config.toml
encoder_arch = "convnext"
model = "image denoising autoencoder"
dataset = "rendered dice on a table"
train_examples = 145000
image_size = 48
crop_scale_min = 0.8
horizontal_flip = true
translate = 0.06
color_jitter = 0.2
bottleneck = "denoising"
downsampling_factor = 8
encoder_isotropic = false
encoder_norm = "layernorm"
encoder_activation = "star_relu"
encoder_mlp_ratio = 6
encoder_inner_norm = false
encoder_patch_size = [2, 2]
encoder_depths = [2, 5, 2]
encoder_widths = [80, 160, 320]
encoder_kernel_size = 7
loss = "l1"
latent_channels = 8
decoder_norm = "batchnorm"
decoder_activation = "gelu"
decoder_widths = [32, 64, 128, 128]
decoder_blocks_per_level = 1
decoder_block = "basic"
decoder_attention = false
decoder_upsampling = "pixel_shuffle"
init = "trunc_normal_002"
residual_init = "scaled_by_depth"
optimizer = "muon"
muon_scale = "original"
lr = 0.0093
momentum = 0.95
nesterov = true
orthogonalizer = "newton_schulz_5"
adamw_lr_other_params = 0.00083
grad_clip = 5.0
steps = 8000
batch_size = 384
epochs = 21.2
lr_schedule = "cosine"
final_lr_fraction = 0
warmup_steps = 400
weight_decay = 0.03
adamw_weight_decay_other_params = 0.05
Rows from block 4 of the encoder of a small image denoising autoencoder, named by matrix and row number. Rows with one number belong to one neuron. Each number is 500 + 25 x the weight over its row's rms, rounded and kept within 0 to 999. All counts start at 0. Numbers have three digits each.
Before each neuron's rows are labels from the 100 images, of 14848, where the neuron reaches its highest value: "colour at peak" is the nearest of a few named colours to the mean colour under the peak. Only what is clearly more common there than usual is listed. The data: rendered dice on a table. In brackets: how many of the 100.
# fc1: MLP up (encoder.blocks.4.mlp.fc1.weight, 960x160), inputs 0-79
# fc2: MLP down (encoder.blocks.4.mlp.fc2.weight, 160x960, transposed), outputs 0-79

colour at peak: green (54)
fc1.687:514502483507528466510514520531484496490505508487517476522522503487501512491492469469534523501488479488504493508510475502465509474524489479504513503528437461522532509528505530517509528493475455481492530531521480532517484513465528433518489514
fc2.687:461498523494476495527548512538519519512503491519515500483542532506477487542511512497474508502470483562495495494512433498556534492514505505492487510511465502480479517489500515485515504532471556455491477498489504505519477504492477491533510490

colour at peak: blue (28)
fc1.640:510487519474513548493481521478544500506515482452510490463508483469553538519505530511503482468479481542528496493520520503479492477474503539492492534532485488504510424528485470516482535575521486493490524510490523468528513508489491526535526498
fc2.640:496483525449545497468464513508451495500498463504490532485493543504436499457477499527506495492507491529492449518432461518521496519512477491495474492520544506490531544527483489505498514503499479501520508494475487484495483451500494466515506491

colour at peak: blue (30)
fc1.419:524490483498527518475504463464506470505481486512463551473521519544480501510526518466494493518450480497461512517517469514517498528535485524510541516554488522496464488487510538455531503530501490489446496501486464505468491458494543522504498534
fc2.419:521506490510502483471512470526531477525476488511471441455499550493489490467487524505569495470508484491478459484500526498492548503518439531502463493467533542530506471489521500497515486506525528466504547520486493506499492511525499521506527522

colour at peak: grey (43)
fc1.176:484498451496474452480508497489517527468510502495453512463533458533512521517496484505537514520487524509519498533464485497522507511479540468508498546484503579490502535458498522474493482532497496515481505491483484487527500483530507511487475479
fc2.176:465459506500493534454515505434503486537502493452513507515526458481486468488524526507508471523511483481498487512553491469524514487502471530519484526536478550560508494495449496527526516516520501499486469486510467484468490503479554470488510494

colour at peak: black (42)
fc1.272:503469498510520468520507496484503496509498458552502520531518477463484504471471475509494477492488471484514487502515503486533468500488488499458519447464474509466510543539488515468564484493470491520514542498458512477513502497505531524520481504
fc2.272:494472473500482472442518490510500491492523511488508518515480504498516531541439487488489493506526501470473483500444491498498496495509540549475516601499478492517503483506509493479469502462509531452523517511464496539510527542506478513500518541

colour at peak: grey (35)
fc1.469:499510513507501566494485516564485463441497473514515488531493467510528525459527512488512506532478526556475554488497496514495470488508473543500488502428494501497507498524519497454491513508463508520513494497490481496472514541526518481512475510
fc2.469:540501477486507517481510513478479536514564522513463531500479567517484490517492534483523516437474537538507479474490507455527564495535509482515510508495454474502482559508467499523516515473496495552528479525483502500541492515497439529487482473

colour at peak: green (28)
fc1.269:499500492476490483536439436494490532504502481506440505439495523566500492489527521464500485570504484505532456492515522503510515453469508486497448522488524504484469491493504537472503490542517488487489505478485448489472474472497500516497492518
fc2.269:516493487528510487513498531499498499485506533502520558473503509531518507422506483555516504502513516518481493494518515475500502552506517515481472501508522473523516513496462496505513500490495526532516512473518481484519467494519497444489513524

colour at peak: green (25)
fc1.168:494514479522490489544500478466475495477481499517524516455492509515505520492437485501507545491535474534481488480504502479525532446474508484527522494492516558502514480516518510478501517559502541468483569489514467487475545526484489480492480479
fc2.168:515487511470476534519464518520495556491484509487483511509535493532541487450515480472466503530510533514480479477513499509474463484522510521529490502529497493503495480484492492486445451505464580549471483511543531504455499467490511477451506517

colour at peak: black (34)
fc1.544:485477482473493498569532544491492515479470501504491450484501524529478468465476515525500523491495486475502524499497502501473527481446494492482523554466507513467504465458533514492481495491497518455561462479501524510503511526508517499498553533
fc2.544:491539441508494523520518443510516509487475498462505529510451506469517528509460503475467474568481493491504518482499496480515492553490526501464510510534483456511526478503481462481477487501489504441473500494476524501514491473475484496524518506

colour at peak: green (27)
fc1.190:529510471509568487496533458492488519500450470483517520516502511534483486469536480526524543523464518506536529458530477498511532564551475507524528513518460490494455485491481476525509469503490498508513489454523490506463517524478492529513498473
fc2.190:514520540519567505492497492512500501488479529484468529534485512549495464512488485510480556512446493435512519530469487528454485453502562505511471488535464480479533465505493493524513480452482516521509511509531507504520501457551475520555540496

colour at peak: grey (38)
fc1.395:485520477492537470524528465504480494507493467525501515569480504556469505460496477504509495520482517470515472572476465466498480506521512445533511496452485516504535509467520449511525530525479541486524465463512460489502444530487475510510488451
fc2.395:490532496520526462489528515496524475493497545522473486556507509510530459483524519534494492508505506465493506481505445489477511519490489495523472521522519528537555536447485484517499524513505521478519487513522478509448480524467480495501518536

colour at peak: green (29)
fc1.708:495484518486507502502444464500489536514502489528439496483511525527515494469519528489486484531486478475498443519533519518497494434511537526484499491494526488499509494519475497472480501494500460512461484506493464492459471504505539540485490475
fc2.708:502453517512544485476497527510495494514481516483534549503524480493483503400484479540499489514515506480488507454504513469533505550495477517488469521500492467516523507525468500515484531481485530546495505478502464493514485520492497483494515512